Rows from block 2 of a small image classifier, named by matrix and row number. Rows with one number belong to one neuron. Each number is 50 + 10 x the weight over its row's rms, rounded and kept within 0 to 99. All counts start at 0.
After each neuron's rows are labels from the 100 images, of 14848, where the neuron reaches its highest value: "responds to" is what is common among them. Only what is clearly more common there than usual is listed. The data: simulated grey scan slices of phantoms with and without marks.
# fc1: MLP up (model.blocks.2.mlp.fc1.weight, 960x160), inputs 80-159
# fc2: MLP down (model.blocks.2.mlp.fc2.weight, 160x960, transposed), outputs 80-159

fc1.537:61 62 46 53 49 37 36 30 40 54 68 55 65 48 47 38 25 33 39 47 39 58 41 43 54 45 46 55 47 46 50 43 51 49 47 56 48 44 50 35 38 57 55 50 51 40 45 37 35 64 60 57 65 42 65 62 40 49 43 65 55 35 38 42 43 51 59 32 55 42 43 53 51 59 41 61 46 46 45 51
fc2.537:61 51 40 30 40 49 78 63 66 48 49 46 33 62 61 55 84 63 53 52 40 57 68 49 63 51 72 41 29 43 48 52 45 45 51 53 42 54 50 73 42 54 55 56 39 55 49 47 56 47 52 37 36 50 27 36 58 45 56 53 38 57 34 50 49 38 50 47 46 57 60 49 57 54 58 52 54 58 60 47
responds to: chest

fc1.591:30 63 48 58 59 55 54 38 51 71 49 46 51 51 47 70 53 50 58 48 44 59 47 37 43 53 40 34 58 52 37 53 39 46 64 53 70 48 35 44 59 66 49 37 38 48 82 32 60 63 50 61 41 39 39 55 57 38 53 57 49 55 52 42 42 62 38 57 56 24 27 59 53 42 48 46 57 57 38 62
fc2.591:37 55 46 47 35 34 62 50 53 64 33 41 40 55 54 56 55 44 34 48 59 54 39 40 53 43 54 46 62 56 51 48 32 52 74 61 60 46 56 53 27 54 71 57 43 49 61 59 45 48 68 53 40 45 34 52 55 38 59 38 54 51 29 60 45 56 61 38 48 53 49 53 48 70 49 42 53 56 60 47
responds to: side: left half; belly

fc1.529:54 50 54 47 31 57 56 52 48 50 53 58 38 44 51 40 64 36 41 49 58 36 24 44 47 49 41 53 47 67 55 35 58 40 48 59 49 47 68 64 52 48 46 44 58 53 60 48 43 69 54 50 56 51 51 38 60 38 52 41 42 64 34 60 40 43 86 58 56 28 32 54 42 52 57 47 42 59 39 57
fc2.529:59 37 58 54 55 60 53 49 61 56 56 47 57 63 52 44 54 70 71 52 56 55 66 52 55 43 53 29 53 64 60 52 50 41 63 35 52 41 71 46 45 59 36 56 46 49 50 46 48 27 44 44 46 35 27 42 43 53 58 56 50 41 50 40 76 33 41 63 53 68 48 38 61 52 40 53 55 52 52 60
responds to: chest

fc1.459:56 46 54 55 55 55 57 53 49 35 54 61 44 55 38 37 35 54 54 53 59 35 49 51 43 39 59 38 60 64 45 39 45 34 44 52 32 49 60 53 62 47 49 50 42 50 60 47 56 22 56 60 43 52 39 29 39 40 54 29 50 64 44 49 68 70 66 57 42 60 66 64 49 61 51 47 56 47 40 58
fc2.459:44 46 53 60 58 50 36 61 56 60 49 48 62 54 55 58 61 47 45 47 41 56 53 47 48 46 43 56 41 26 46 42 63 66 63 35 49 56 41 53 57 56 45 39 40 42 62 70 56 63 39 39 58 50 34 63 53 61 48 60 55 35 56 63 52 26 41 56 53 42 35 38 56 40 56 45 54 62 46 42
responds to: head; low contrast

fc1.300:32 34 58 55 41 34 48 56 52 41 57 60 55 51 51 58 51 62 29 55 43 45 41 51 32 46 42 58 46 63 58 45 49 42 52 43 44 52 34 40 43 45 51 45 55 61 63 55 68 52 45 38 45 64 38 46 34 40 49 57 64 58 53 36 26 74 63 49 31 56 59 60 42 50 55 51 40 47 45 47
fc2.300:30 53 63 47 55 36 45 55 48 46 46 58 72 53 57 47 51 52 59 35 68 48 60 54 55 40 53 54 40 53 43 53 42 55 51 48 56 40 34 51 51 29 32 50 50 60 38 66 46 42 52 60 47 35 44 48 69 39 47 45 58 52 56 34 52 35 66 47 39 54 59 37 57 42 51 38 46 47 51 46
responds to: side: left half; head; dark spot

fc1.62:66 44 27 48 46 37 52 34 60 43 45 48 54 45 47 62 34 52 43 42 45 49 59 49 52 43 46 41 66 60 40 50 57 39 36 44 51 39 47 83 49 52 55 62 51 48 40 58 53 57 57 62 55 69 39 57 65 51 22 30 57 48 54 35 63 58 43 47 39 42 59 39 57 44 62 43 65 47 58 35
fc2.62:52 43 54 42 39 67 47 45 49 54 31 50 46 65 50 47 34 48 70 53 52 39 52 63 46 39 65 40 39 36 56 58 49 54 51 54 46 55 43 34 43 65 52 58 58 63 57 44 30 41 41 43 57 33 34 28 46 58 55 62 39 52 49 47 39 52 55 52 58 50 39 68 38 61 34 57 38 57 52 39
responds to: head

fc1.265:43 54 43 36 52 47 49 52 49 53 58 40 45 56 31 33 58 46 34 57 30 55 50 39 50 45 58 33 31 40 58 31 41 41 42 63 46 66 52 66 59 59 39 62 59 45 46 41 61 39 58 40 44 37 58 49 40 31 44 33 42 48 45 45 51 48 55 39 63 55 57 58 57 42 35 59 40 45 35 39
fc2.265:55 31 45 49 56 39 57 50 55 55 27 39 52 52 56 44 37 57 61 44 40 44 47 60 57 79 39 65 54 51 41 52 50 52 61 39 46 46 60 29 31 28 63 46 41 52 59 59 41 56 50 55 42 65 44 48 49 70 74 56 65 46 53 62 35 41 47 50 55 50 50 51 57 64 61 30 62 49 62 54
responds to: chest

fc1.728:58 40 38 44 51 53 60 41 48 54 47 51 62 54 35 74 43 58 62 51 70 49 55 59 52 47 68 43 55 65 57 54 56 45 54 46 64 37 62 49 35 47 46 52 19 54 49 68 60 39 39 46 40 35 48 61 49 46 39 50 66 59 56 39 49 46 57 35 63 62 42 43 50 39 48 52 45 51 49 62
fc2.728:50 42 54 38 46 60 53 39 39 43 53 43 52 61 75 42 43 48 41 53 47 52 51 54 56 58 65 57 45 58 57 74 65 36 56 45 60 54 74 53 52 50 49 61 64 39 39 55 49 38 62 66 42 41 64 64 45 41 26 54 46 27 46 47 40 51 50 49 44 40 66 42 58 47 53 31 49 47 56 48
responds to: chest; several spots

fc1.40:63 45 44 33 45 54 74 56 32 49 50 62 54 49 62 50 66 59 46 39 46 37 60 66 44 45 52 54 37 53 41 42 62 71 69 49 53 60 67 52 49 40 46 62 49 42 52 52 59 32 41 60 38 56 59 54 64 59 45 55 54 63 52 48 48 42 60 49 45 55 56 56 52 50 47 50 51 61 59 43
fc2.40:36 42 44 55 50 52 42 68 36 39 25 41 46 63 44 66 56 44 53 54 42 31 65 43 53 56 70 32 44 67 61 55 53 52 42 40 50 50 38 42 55 51 67 48 51 46 38 43 44 45 44 40 47 43 85 56 47 50 54 36 42 41 42 53 60 54 45 48 69 46 56 48 56 53 55 63 55 50 55 55
responds to: head

fc1.161:24 49 39 45 37 58 52 55 54 56 48 54 64 47 57 55 41 59 48 50 48 42 50 64 29 45 55 63 63 54 60 62 49 63 45 60 61 56 57 34 53 27 31 35 52 48 58 57 40 57 53 45 30 65 38 48 62 53 49 48 55 46 45 51 52 48 30 55 55 38 58 76 44 54 63 46 48 47 57 50
fc2.161:52 53 50 55 47 58 45 65 35 33 33 47 41 50 52 59 50 41 46 46 65 57 57 57 54 51 53 42 54 41 41 54 70 42 46 47 39 37 35 39 32 66 57 57 34 58 38 56 58 38 45 47 63 42 71 50 48 46 51 22 24 44 56 46 39 66 65 38 62 52 45 41 62 63 64 55 55 60 43 44
responds to: side: left half; dark spot; belly

fc1.348:56 56 51 51 32 64 37 43 44 52 49 60 39 53 51 56 48 57 62 55 29 64 63 57 43 51 47 48 42 46 41 40 58 55 55 52 48 56 42 74 54 60 63 44 41 56 60 48 52 40 38 54 53 62 32 66 45 51 40 50 72 48 65 59 42 59 62 75 53 63 44 59 58 41 35 56 42 35 76 48
fc2.348:57 58 43 50 48 41 47 56 61 52 53 49 45 35 51 43 53 56 54 48 61 44 51 40 50 45 61 50 48 39 47 57 51 53 37 43 45 58 52 32 56 38 43 65 61 42 47 50 50 58 69 47 44 46 61 19 42 56 64 51 49 70 40 37 42 32 61 39 62 59 72 52 54 51 66 36 43 53 45 59
responds to: head

fc1.553:47 46 67 46 63 47 46 51 60 44 45 55 60 51 60 45 37 44 48 53 36 59 43 55 62 47 37 53 56 54 57 44 32 38 49 52 53 41 58 40 43 56 52 50 45 67 65 50 43 56 44 36 70 50 51 46 39 60 41 46 56 50 26 16 45 57 55 57 50 32 66 55 35 35 71 33 51 52 54 56
fc2.553:46 34 59 63 44 48 57 50 44 42 46 59 54 43 47 48 44 56 50 46 49 57 51 48 24 48 55 61 51 76 34 42 41 46 38 55 49 47 52 74 53 53 46 55 48 50 63 73 83 59 36 56 52 50 45 60 30 44 59 59 46 48 41 66 51 32 44 43 50 55 41 52 60 37 40 34 62 28 33 50
responds to: chest

fc1.556:46 46 61 50 55 41 42 60 52 48 33 51 56 49 39 61 55 56 52 47 48 42 52 42 63 56 46 54 55 44 44 46 50 49 51 61 42 71 58 41 68 35 49 45 34 38 42 53 45 52 61 57 59 50 51 62 71 53 50 60 32 60 51 33 52 57 53 36 51 34 52 61 48 46 55 60 57 60 48 40
fc2.556:48 40 41 56 49 63 64 32 48 57 46 45 61 65 49 55 54 40 38 49 55 39 60 53 75 60 49 53 50 54 39 56 52 41 44 48 44 77 61 49 40 52 40 54 33 59 47 39 56 38 53 50 36 45 58 53 42 32 53 57 62 44 37 67 48 46 58 56 23 45 39 18 39 63 60 59 59 45 47 68
responds to: side: left half; limb; dark spot

fc1.672:54 64 45 57 52 30 44 31 49 37 56 32 50 57 47 54 59 56 58 64 58 56 50 57 69 48 50 61 41 42 53 49 42 52 45 54 57 52 58 46 43 36 37 43 48 37 48 66 59 57 63 39 31 51 39 61 61 51 53 52 50 52 56 40 66 25 54 50 42 44 45 58 72 58 58 60 74 57 33 48
fc2.672:45 63 58 41 50 65 53 50 54 57 49 54 40 42 49 52 53 66 38 61 27 46 53 58 47 48 63 59 54 54 42 47 60 42 58 35 58 50 55 59 61 54 67 40 42 54 56 32 37 59 49 56 71 58 55 48 41 45 31 50 45 38 31 62 40 59 40 40 66 68 55 48 44 34 34 58 46 37 62 51
responds to: side: left half

fc1.727:47 49 58 34 51 31 37 58 50 32 64 62 55 58 48 39 56 31 36 48 57 50 68 54 49 51 52 66 37 37 55 58 54 41 61 54 46 63 55 61 51 48 41 46 70 61 58 49 46 64 59 37 42 36 49 57 44 69 64 49 39 44 34 64 57 45 41 46 57 42 44 54 50 62 44 32 34 45 57 44
fc2.727:50 65 31 46 28 43 59 36 44 51 55 38 48 56 67 49 57 60 47 36 40 40 48 49 50 48 42 46 55 58 59 41 60 55 50 47 67 27 50 47 55 41 47 46 39 39 35 37 48 40 60 48 59 39 45 50 53 34 44 46 53 54 61 45 35 69 47 57 67 51 48 45 56 40 43 67 51 54 41 48
responds to: chest

fc1.584:40 48 56 70 36 65 55 60 52 43 54 35 54 65 48 49 55 59 44 51 56 43 44 60 54 49 58 57 37 65 48 67 48 45 63 61 57 33 47 41 38 40 22 54 50 65 51 54 53 48 48 50 40 64 48 62 61 42 32 46 61 44 71 39 40 63 46 44 52 42 49 62 55 57 48 52 53 51 59 63
fc2.584:57 49 50 64 42 57 55 52 60 59 63 31 50 42 58 39 56 52 28 58 27 45 68 45 36 35 45 51 58 49 43 52 57 45 56 70 64 56 46 48 36 50 49 47 45 65 55 61 53 46 53 51 25 39 42 64 45 29 53 56 43 53 42 52 53 47 50 44 56 42 48 52 73 53 46 41 47 51 48 44
responds to: side: left half

fc1.262:49 34 41 41 50 47 64 57 43 40 51 34 57 46 48 49 54 46 61 41 60 56 53 37 38 46 58 61 41 60 53 53 56 27 61 55 52 49 66 46 47 65 54 57 48 53 41 51 48 67 61 64 57 52 46 71 60 59 50 39 50 35 47 38 46 41 51 42 42 37 47 45 28 42 66 37 61 62 46 52
fc2.262:58 38 46 41 50 39 64 39 75 54 70 61 48 57 66 44 44 53 30 47 43 43 34 54 59 38 43 48 48 55 27 57 35 46 52 55 52 55 58 44 48 47 56 48 21 58 46 40 68 52 54 49 61 58 51 44 60 44 50 62 56 67 38 50 52 44 45 52 48 73 64 55 63 48 27 42 63 51 49 57
responds to: head

fc1.528:45 38 55 62 58 47 56 60 56 53 45 48 29 49 47 37 41 45 40 44 59 41 48 48 37 54 63 58 44 64 64 38 52 57 43 49 63 53 52 46 67 54 64 63 50 53 42 56 37 61 53 60 71 45 54 53 36 36 38 53 68 39 58 44 50 55 48 48 55 48 34 60 47 51 44 39 34 34 59 59
fc2.528:49 53 45 61 58 45 47 72 37 45 18 53 46 48 61 57 69 49 57 54 72 48 55 54 49 34 56 30 48 34 46 46 39 50 64 49 38 57 53 53 41 61 38 33 53 53 48 53 65 47 40 67 47 42 76 52 43 58 60 43 58 64 44 40 54 43 51 47 53 36 63 54 59 41 46 48 49 37 40 51
responds to: chest